A small image classifier, trained from scratch.
Model: arch resnet_bottleneck, activation relu.
Data: trained on rendered dice on a table, 36250 training examples, 4.4 epochs.
Rows from block 11 of a small image classifier, named by matrix and row number. Rows with one number belong to one channel. Each number is 500 + 50 x the weight over its row's rms, rounded and kept within 0 to 999. All counts start at 0. Numbers have three digits each.
After each channel's rows are labels from the 100 images, of 14976, where the channel reaches its highest value: "strongest on" is what is common among them. Only what is clearly more common there than usual is listed. The data: rendered dice on a table. In brackets: how many of the 100.
# convs1: 3x3 conv (model.blocks.11.convs.1.weight, 192x192x3x3, each kernel summed), inputs 0-191
# convs2: expand pointwise conv (model.blocks.11.convs.2.weight, 768x192x1x1, transposed), outputs 0-153

convs1.11:449502496557437518391425478583503604411420560435426439504464516499508526555440441481499537451457417535526515604531434409491493522410559468439478466492484414560492409526456420496519498502443561541468526490530482462543524528524449452413479484516489519484479493432516380468426519458510457464477496485474517552443453524585539532480535476471594450524493514518464430406444482495537533497488552564446551413463607529503521459522499591582557432485549509460470544548480566417456430400471544521536438543444480468578439424478506438522445524578533430427508554513491433530425416502541419469
convs2.11:419552508568491553585469649452511512507507509516522603540512476469545552488544487509476507581544608388492531526480472454479536557435618556484633523493557471437551554510564536508544542606546521457461462560556479586520531523483442453512521501563581508509528586510557530537515562560557491471488534455460492427503507489569491529588506470556493403531513547446435510558484583417506536491549496556521541391513469564514473434486425417406513473452492525570567468537573535
strongest on: white die (37)

convs1.3:487553511481573575569548509452547570532491477539544537533522482501406433612577466515550529577503570603542618498453560426522628459576520512562452542514553484509455555573598609545529588515527662502457529484512560473579500488516549568436540487551509518521567508455501523489474550524550477549514466465445469512508483566538475510541555572563471494527579514494516546459570502575515540476581485469595438540540467437491473461559511507459527529444535496504511592599590491583564399541545487553553484489520462489560518469545559517542489584491524527590542501449479481505451538514467567436
convs2.3:516525523475488482518480542496408545446489536568496589478427480549452510459524497468450524460508473437518528587505444379574520494494484522480457435508505451478517536529515508537414603472455418562669511464450572543551464468520448493575481471452526402476498527490509567493494514533530581487508448490594462471453526531604526521552521446515510500502484522475478525507518521435501491518525476422515512561477535462535444475451496529390524529492459443410521524455404472
strongest on: six on top (62); white die (46)

convs1.178:512446465438468470571558505467474412462437476464451474524426494521552508443496372452511535450485413506475411525504511410542478444433452502551508483449422515560518386490469411502442431495488501511449577470538494438425534464521438564500551429587520492452512505443515505441574472600523360497486494480475439512480509493466508541455481465566550479440507480491504507496580473465473545505447581584387559419429564496488433430516478546491531581486444430503420507487472490472457453582538536541435381444468526522482442478496543525488519474467467445499399498557490429559495407544470452351
convs2.178:428579520564490568525489542458465518502573519434545493549511459521419611444563486495557436510452546468475449511535538504533554579509529559543593508532527476485483510569512473531503471550444616532460507508443501555524442519475541461514480381488508494592461578489576482510494554535554533485473540482488450549461606527495495545498460488565428546524487504483531495490493607508531607459493452465520620494401479515527506469491473547485512442503403486580543511486564528
strongest on: white die (34)

convs1.70:524469538468466394504558570443518557523483586546514452497581485471431496501488490439485532535490505483497544464448425580458454575397369552454487492419481503459454526453486447497519555524390357484505571465383514493518454557519516435486475450482460486548500517438457454512503497559440428456452502425508554461491477512411476515556476474509490503545491485467465419559508533479491492426449406524500415481463508490469551540513402471544418422541551437475546474434494522431494503524521408355465514561516469473506434564598497471467502365448448496500573539564579505531460540426477565588
convs2.70:464503489503537480459430480591531505475472503502482494541494495512515466534518509502642517515505596514488545522537475538532521482511475500512484438566541596502520503516498484530501592534537551509396427472546479626468517532535488477591469489561399467516565494497489558498473449463489412500503473525600645516363598468385466478422538566494487410556423517455529542492507428559503526524536533556497520545414527529414509527607480527529532437435481506482520515478494515
strongest on: white die (43)

convs1.21:506409487472505546511511550499429569433499473428542455450425440524401484581492372468412517452488559472579532508470529440531585466483484451403492376453446448553484396398470505434538492537509444578498450514445547453571495443474511479512502472556533456498492461477483505512511515438550475491447446439504396462438499497514539501503498520522471475426399447535430450463538469494511401605398462483547454496519531475450406460476527568465529482587500477529453460505521508418479464427564476592467487470441458460527462536504415480490556503524463393414524516430511472467416525472361552531
convs2.21:543541476528514511502571413494503470491531520571500422422576529542475480574527422450513488510525527519485472564501564435482478522408501479460644508528461537485507443496460589558463477503483564551544416487511455567614451500495427413444488445524496505552538547512621579547525428550535491496451457513485487584548462522663464563534483494506459596526494533527462396572588541548425507551449512555413582484569579533552473524585514516492555508456639529541510520523564521
strongest on: white die (40)

convs1.97:497526537543500549481450483559469447490480496592478508466402453388566551484479466517457542522389533431511420540541440589515507530540518420470517492474413495544523407463419456438509475491435475436486502557453478399472489466466484424567484497470538493418441531470541507472477497521569496434538465543470509454522439533565479481475463362478516505487465496523476499493348536541514455480515570476423543524496577504553553366422461524478605457493434503568454533587450546431472502477485406579437441520381526556498463580459373501476481555466460515420443513466444525503506452480459504429
convs2.97:462479495491495533424476579423578509463475521601499442507517473458466552496516556507480466593526543473534476525532495493450541497464504517455518503404508477482533514466512450554486512478575529489433501471554541578460555495455502423432456529510438506536510580556424487470483450513545493540455468545605531554272597523486528481496510557433452455501593584528480409535467463509355454475562526495463496354529471513514469542531528524553482526469562505527421458584618497
strongest on: dice: three (73)

convs1.78:508476485555484450534450473467520442512523435558521560466476515453500562496362556479497475507436444525477468542508610439502393459518537439573451471492528456356550548444533528455507484430537485492458609548516469492434534472438450535517579598545480520505433417490444512457538379419478475501457417561403461448567492517520421456464522465478476476510498611564523531440463533511478543397493483408456453462478541409495512478494517427432465495466593603439517511447502450453453606517419471470507447435481518553480499459433524575452579392483469482505502478453501514437434525535521460461
convs2.78:494450503548496522570527412509486488547461511485478429439459442490454439495518489449462494482550455450449566427493488458458434449478524473566394508446455518521495483436428540560485468415452502435575512515450524482322617536529532453460455440466461472531503436507446447424493434498559442453514488440535528584459482500452423500468490427595473587527490440465547471600434432478498500471444533480517489452443534478491476515526466557426451497516418446502413468566478470
strongest on: six on top (62); white die (40)

convs1.150:480548482477461397558506454485533519592460515570486573537430463539486516478515602442423453426527598432473545496549484404511534511584474495507565488532475622537451447555504625488475574537511477465471554489543587534338503521507554521521476513483591486494500493522481480509480495535464580548486497542470560429507486465484598491560536516507628447424497416440543548576566497518457396521474393499428524511550556602500477492532441543484516446494515524540547501549502416533501484478501568466586544542460485491502498406519504489633579520427535527448492502463530471515593516486555515419
convs2.150:443436522490462593488470494504521529545528506452519460463499433520512472532452514491447521467509447474507498468499459467447406540476423484472478506459463495500448503420493632497541440517444491379519477508450499516509469389416535479492529518488476488528463582552486561415534523490440488463492494439526452467484447545496466403468528541555463626445475484505509482419536560407364485453484470527428443528466453567498388499410448501426526491516489445462484508525467400
strongest on: six on top (62); white die (46)

convs1.56:393551515445490571473488485521596537495476596473564542569497535446523425451572489513414458488495479538455470520501479512567464481442528495421548655570546528413473414436546475477544491497540529598527486510456510534393486469626413511410570500533544533527543454485463438556500474546478471473438594601498541434513463535491473518564537557446527468499500488466518467514594584514514514482581459477455452518496461432466515492501446483514547505521468533557486463449615583560475530443497473485527492595534460458506493465562563538540461600543472634464505543389511530493541568574418487537
convs2.56:512543545547443504543501521502566534423455572559494415437521515532463551567556406494470474465534465446501441454435464547458512485481489496532564505498481501526406510515530507487489554491480512457453442414477533498587579421484507433339480532527473465471547530621482492459634501475529428463522514506500474517524407435418483513488581478507453581558513499551434498399486515483444456501511465548471439475537440556443593486379529450407455530482469468527467567589443479
strongest on: six on top (65); white die (42)

convs1.67:532562511493390486486486449522531483526506514462446533439472459511572511376548449529504509532471544450502445454509437472554389473569419522541521489534503563494472475516480600484392548485527509388552517529424411521477544505525457607454470553473563496519595461523517445505625501471444525496516521539511603579575448476473502522476352466397526554544603459462551489512370586527431494457491568546525513561512559541577511495544551480490555463602578493484463516517450528608478469475500536382464477560495552457515485486561500468438537514577539508483473476523454546518516408540515525476
convs2.67:513474557476469488509532466562451443433429491434450458528500502546502478527550510535480489525439567548554503577502508461505469494424415399572459552424460428600542386463510476505479448494452483438561494487487509448475557415498428497503476437543571475461378461502448422445524449491420495524540518471488487463583441537400552553425585512490534624512429501402579523457518423480454522396465503492459524514512489508484570430419484547470456511539462617413575554577523423
strongest on: six on top (62); white die (42)

convs1.15:535500510506539503560377518489411464411453476428534506536472458513580413461498445565518474468394472531520532402506428462436474490520420500568484478441562454436456469501502394416524509441472409547465517526461454538539460469456454350511528464503468496485503605481534485465494524460502404454437482490575512495423551404468453430457433485520520462462558420522474494496481580426503525511547500432396512439498498457487446472488478520432486388484541433489542450547487549470366490453533494453535543514479441443438420507560434485490502463449479472362445601418519461517454501531465488519
convs2.15:438371433440525447466474473502552541464505446455546484467525486570505501451466409509440478442519472531453633558485572542553494403427469527638386505521460529415518487432476561541428514517507430534520495409428546599511475513554548477462491448448439444487482499570401511428506480501556479546454476536457453591466467506517504467444468465558540430505527449430452531472450465451557411593508481444522473447484609472421400489514529400470436451468443403576425462616422532
strongest on: dice: three (62)

convs1.187:459496491536462511573477562478445582444586503531492444490468466607356438620455463515541466416468481430503550535485495436412564485578508420512432475498492465454511513439460474473585522426519582648495519477486503448608457481421464426448444535485430526495499474460519570432446442510476485499500481434484462497416530491546589429484528608637454455427520449534487492556597523516486553549482513478505538482515460510482505530451459505470526547550546472524562511504477463448483441509588507593433544479496453488483461481429454436512473426500420426462487517528431506509456447541431499615
convs2.187:526516476462485513494470552479495518440511475614430429522561573531540420482502498495448420495445496547537421441461585445509531610566459434550424484584492468512488511506522632499432543489451517538636454556492463585560492506542419525491549478525476526518544495484539434621480495525512472469441470559557550543469509468524441448523533513530554520488469475659499476632487448513465515551473504481468545567529505504546648454598592468519484476498460560660430497508583476
strongest on: white die (34)

convs1.43:521590535472457465521440480509414424459502524477458451530441430404514448370463489510507546491431467500501454490504493484413388516461422452414574479466492471508490545455436418546426577452490423385453524477442498493433552458478426505584499525489437505487464499499505458457544439498516433509474489441534527546414484523443429480410458486486539556527414487528445461524358510476488532367441409454474549591462498532551460546503538480468405466502445504521524392470412523383535511526437439435469428566460495512547455554507442502490418529538443491511482442530493464527520423506466507442
convs2.43:451426562512417528394526511593470515452559414491504546525470507459370506535432512490469507536462541481454493459469489516523512440586408393470545519448544586485477555504420470402554389513562505386516470508456482515378503549527458600416480545495461565467465486392456554494571482524512543603487503531527416441537626508441485500488489490507611459512439533456418492422529465457444505458472473492465500481483462572479537451580459503433513527532471468472524550516494563
strongest on: six on top (60); white die (37)

convs1.65:528434500475551520423422497564551461535519508534470506604536501502454472476538471473393435463562566497488434554516531573454558555566500499520560525473533485515413494580490537448446443543573524426542567518399490606594439591530492589466467517600501527493491450562406473562553508472517456483534488477556530522575506477511512507632526375397531589479505532468608477522528531588512542545556449554498547459500525508557572423497512480532486498518398494460465493584534506443530390538502548482448409480514412445501528512525465541505438469469451491540428554403459546507507540501532580464
convs2.65:409458546422473502502504466580543446506490497469534459531508392446464514543468471503511465440495556518547462412475458521501518561453408363544475520489526521443425481460493524551506443520620485499516463496454542482399496543471673417549519535489522555476537514566387410618512486422433517591591511505462499419528444615420522531492505575547516447601455583423544484417568494529503467465506431426514463505564377560493495424479544585455526579525450468466521540471412456
strongest on: six on top (64); white die (44)

convs1.10:518426475472463494554480425465454457511560529538522451461521484467531492467392433477463473403537449453548450487459459459541376520552485505462466411521403458507457463369464569499505557394465447552461428458482493398529452496459447465456475448504495504610544545506439507447404453509415465507473514473535499465436586567481515486483448494493447464545537402522383427453517520470476551471439522511426435479486410509487434508463460544455478451396547538451550433518473465510461436473534541463471518450497449459422501568455409567487470418563443515481469526535537462488513510555414428639
convs2.10:526554508428426438512472495495504503462500483510484536525494459480513463517486553504524500480450502461492464470536492529536517455517391488491545511550505455535601544547522490538522481533545519426495421389532509525431520441522385532438540531521448529414476494506490543551425413491459464413492507430576496477530491492514469509483556475448521523447418526461520478538503403444458490501546535483572469616517450511552589450517463475422517502447516495556501517487527535
strongest on: dice: three (81)

convs1.88:554458502522574427512428431542484415502486592557503518531450489476495503425534480505583462481534538543454459426503524551467382593446433460537508505459473464526456567523502500498461485485441462434574482534517468378405476562521525534577562570540484543541490510434514478535453569426535425446570514442524535468483423499479463477574465383427502553476605532470523451598408462473474495405502433550564463416485503553478516461532494464511460538400540515461534519464489451452536445552475487339565553538508465405567489512498564481530466414521526505524584481501602560516524535545457560464
convs2.88:565516573488496490467442401598479476428428500508398514493442524446471501557509503502500481502497464516609482448546357487553469527512490473566391504443470485415533456484497431484574471516524513465649471402468587515508506519454527510537596493475470595434554467447491469475501502543445672473569460472513547497553529556448442515504564465507482466523466526481480488493478519552413471498470489459493429440481500510439547547471494478464527418462479509515469510514474564
strongest on: six on top (62); white die (44)

convs1.53:437442444505466528398418514511466403450472485544403491556431474473487443440417495521437566469474446466504396509461372540472511447500475536501530412482502503505503505400447415485506508456531409442484544522540361508469403424532488508470528557508479556433505478502531419389537556454491449538493468483501497466398522502526442512503469579453441466511414430484489457502433467448470510470426534457416536538466539437496404457368498543528506518530479534551522412535447429466474503460489543405448443511496504521446387518415486459482499499510483410457429464476417544443491497491435505580
convs2.53:437529540469529408520559488454489517553502542474498412493519516526487483523477478466470522489512504567422456548560410543552434508519445613434601458420574537540568465521516450535444553560487447499485521560479427410379459429471374508534531490488515480474514516486501516460506546561440363514516543512495503526419518478539549517443490526420490455491436421439465512545500459552456547389428488439550528473530507450545534610478540521639576452547451445430566510549480535
strongest on: white die (46)

convs1.140:520516421551399507469570542446433510432456555566443504422520473575539542449540425506434558494436541444571415467588465565590482486512505486464525480430368459459481500435491454448551487401461558522461491511541386450488503557500449563463502521559536559493526552503586492486541445416544459474450465500434523478451492506574457437420363487337466453503535447531423525524412480421533447532445488435419525505500480478518495539440509432460458524463469556489438463549409427505542467518460475449470438492432539534498467542438437447574520523474460579490471462490496465535432536536535516504
convs2.140:421567549475574445564494571513486613502526450453451476500574483536486503548520481523561505573433488496502509643489458473471478423477400524555462514476524518495419459474506469534490577506464474496497589527489559552484536466486478544438490477621515542407505472491524530532567418471501359467525553518524447523471570533488519525584448503426500497515462510480402518473504429510523499505531503511491450602441446523451562525484574485517537485500473453538585568467439476
strongest on: six on top (64); white die (44)

convs1.132:460450496503443517544463497462537402547480527392548559468523521470416553543590517560519500445458516578581427462489497484493534478576557477557471511555540484527531507522531421516521585489505478506542492447544543621475489460512383476495532512512500579456513560494490592554463463490535476514540489478556579531583569567585582548552544584530555570509463523523576572463441504566613518532538523472482525604544489482459443482483559491498525542512402497552510609414453596386514531558449565568507492459487468565518532499483534559447535627597578482470482573422462464477565490499504504556
convs2.132:556449591448492538441530542527498545451485595446452436441451478462494528491506486595484549464497493450448612488492471473433516474466538466540445642441502487468440477507449564492496427550602452399540475463452607579524548466443511455468558500504437529501456551443408426403516516576523530520569452436576440454642517502482491482521528500495436523563462531495517532465542551517535531451491507480503526493626590507511456436518455518482433493535495538440470508556553456
strongest on: six on top (62); white die (46)

convs1.75:518546421586549416402531474554547599491463477516572482531591547501518549465499425527501537574512552612551479522620582505518537597524516494473580407481566460509486556536458540542557588495496454506476509493436503407470416540472466541453417562449434522565420573458518548469442522490503536554538537495532454545447437540453553490470578554527503578566489478594529498496435516491499542431560489536514469497483552508501565501578503544444368518552539537440452455393480487501445519481530477469482493522544523551448449546553564557511497588537441515567557451506391479546593527525477530586
convs2.75:486459469490474514579508486558524479466425563536461475473460422545535493503464523543379417446406558479478541602475550393502530441518471399460454504444438410485473500482427499529496513512508429507506427482505574443572481415503541442501491532503533562472440505468492410444509482532549535474491450551612413412559469622542527453463506547527494677532567505434578367407545529425456438449422551483505367487589517535510535496399500558395481574602451514465570509547476509
strongest on: six on top (63); white die (46)

convs1.137:495531534447492560492499479495602443462395459562547414500529509510513477495599563571521418438564494551528522531518433509416502481602523578496517498550433593448473562435492561500529521519581484522606508536608571583467491575520581544587549525478456534454567432511377457494472554436506579554543533493535511543531408516514391501590540478532524458512539548413468529501494549546566524495594436534534534501532519535508543593524526549475491470542437525577471518501455497515596510610506531495604576498524462558494539560534608489554459460485510477563539508546521525539524458471570570496
convs2.137:531489526491456428471533485467540521498442534508461442518456488493477480441496496492491449534566502456493498470512417488495492393500461522516478565520538510489487507467509477476479407422461485469542438447379529444456595483490530496497460540529512590436470499423465442522507442508391548567458384483544471444493431537465567537493536529541580519510426463470424496459560448477420554464443408478477455423499487533439531447455499484502448378518496469544591448525461451
strongest on: six on top (63); white die (46)

convs1.188:548508429515455564424449503455521518507440525487441476590442507517483437518479464556489510484488467499432556592510472536408395476467494448517415470482549466433550540531479469555467567434465584388439556467478444488537483468499508412525498497445546486470526538487535436506592522558562499470382491485500538490505458548576512526520428499374564514590462384501452561572474487470566594552507430531480476488445542531489485522520572491501590483504567539490432515585438495486510422464461423343514464557497531572530387558543443526530554531510430472452406443549557526503538503509516464599
convs2.188:383533459542486535592424553466595542505517506468464475499490457537555565467513521502447482489469552456547446588479586456558455534582529456455503466529468495512433484481489444457471502369506497525515500592561534589532388384573542543573502556515475508529480498450505513514464504380553473520529496485526548540575526471469428645610471470499488441512503500505616491594560499474517505495541484470493539545436507448531483426474435598579464463540479575405490522602517514
strongest on: six on top (60); white die (44)

convs1.80:450484572452522494436524472418543670491404557477545447544478445517588497545533477466532407553523520469537520507582576553574514501480491489511634547517520555526450572486527503567504540573450623480578403568508555517555559511542487464500525517472504521522551506455482467460475541578518457436535492520505498510526457504453477455515509402470482517481663544478541475563519482519475448618484513491497498476445551528433558495604530622550623537531568468490508494659560478522525567595511512518549445526514532564557578471485466500554480575530515440523483520474516519479491507521548505463
convs2.80:524471541517462559570526474535564459429426515483515487511452497433559589545588522486496484477482599483471512401616472459578452485505447488502452522506494547526353469487482550516499436458504518493470485462388571425469532499531529517404512557570441514462484502620459443463507451386542534523487439469527421420481461458470470481555495526527490509502524527415544451479578555430463473431498456591492460461542484613412412489444555509535481438566422426476576455549540487
strongest on: six on top (63); white die (47)

convs1.116:494402509551515505437538462526565478436493460496532614518448480420523455480507605570510471447556542468572438574532573445534469542475493495510447499523521498470564520475578551575477499528577523473429543499499505591409535443502473536506581471449582528422440544570464417513495506399589585432448537534508529405516536479488575541571540394432573461515563501452562452542430513552616504432560522498534546436524531485463527525571537511575501547559421533547530582491512536439496484609454567457505486558517461598441484538468466474546497558543531545462531513463529521512595450496553521407
convs2.116:539505499530458511561498426494522552463452514504474491438473483419398508566481497486559472489449515469468518410496512490529446523475434456510484540461467521519506455616573502563432429430507533467588384503451525491501498366516466542451537479428443565471373614574485339420566440504413514481528460431586491450484443532516464486471553537543495605424479487423582388420569480516494490483481464534473438466542528499448483487471452475524405477431410483493377490565511498
strongest on: six on top (61); white die (45)

convs1.54:528542527453479458538543540469486482493461499535464434495443421375548482520459369513568534419518414547552518610491494527495425512405453466544497436558416613485421493476409468547412609517468442389479509492543439458533582505466439407446469543500546521486460496491477432473566511504539468467444532486532440473437453517478496469432538420434495538453484460507479432465447457459530538543501454465436555466420510499481518474565526564525545418414582529556528556610520485466470528496552520384438552567506485539558484491498441438472464491499527461471412495504507518556406402424541491467
convs2.54:412519565531532482523540500496477538412519418448543554520520558446493530548448516514534426552510600463490495534457470463477505471546518506478611399415458515492440464542601464493519441474475437470420556510462620391404556530419567584465462460502522435496511378510389476514429576480518440527486447508530477444603528402482396495499596445450551442537479464432534450495486546498556482550485472431509440466467419417421489525521509488511504446455525407455448528491480526
strongest on: dice: three (60)

convs1.164:496519484542541514560429455551466423527493495566503505522527435395551496375389428487434527498475512534464529463501541470549421453485390504489548451496526424410494433509380463448530495534534414453513496503466487464474455567509458481508520456491525548434538493451431437454438449498429452471459472417522431467443431476510441558451478444521500519535537424476512370481447509434454576356371511574503571441457528482488511442388529493520552450468459509478495455461433520515524516404510533477425494484478442489509479547453496438456524479476436483386426462469511571483524459429582497412
convs2.164:547480446406490510483514502512441532459516506510479384450454488527442398577552567416442526453511465456517564552571479492488464505549555497585470511479536579437503570494452514401425462468544491451413381496517589557575474456407424542424422533451429511556492477453537517446525437526470521580472437542521557517383597527559379565431476604511471514548521415431442469540571473558494469486429561468451402533563495487561468477462466476504483433541531584539434496542578487
strongest on: dice: one (60)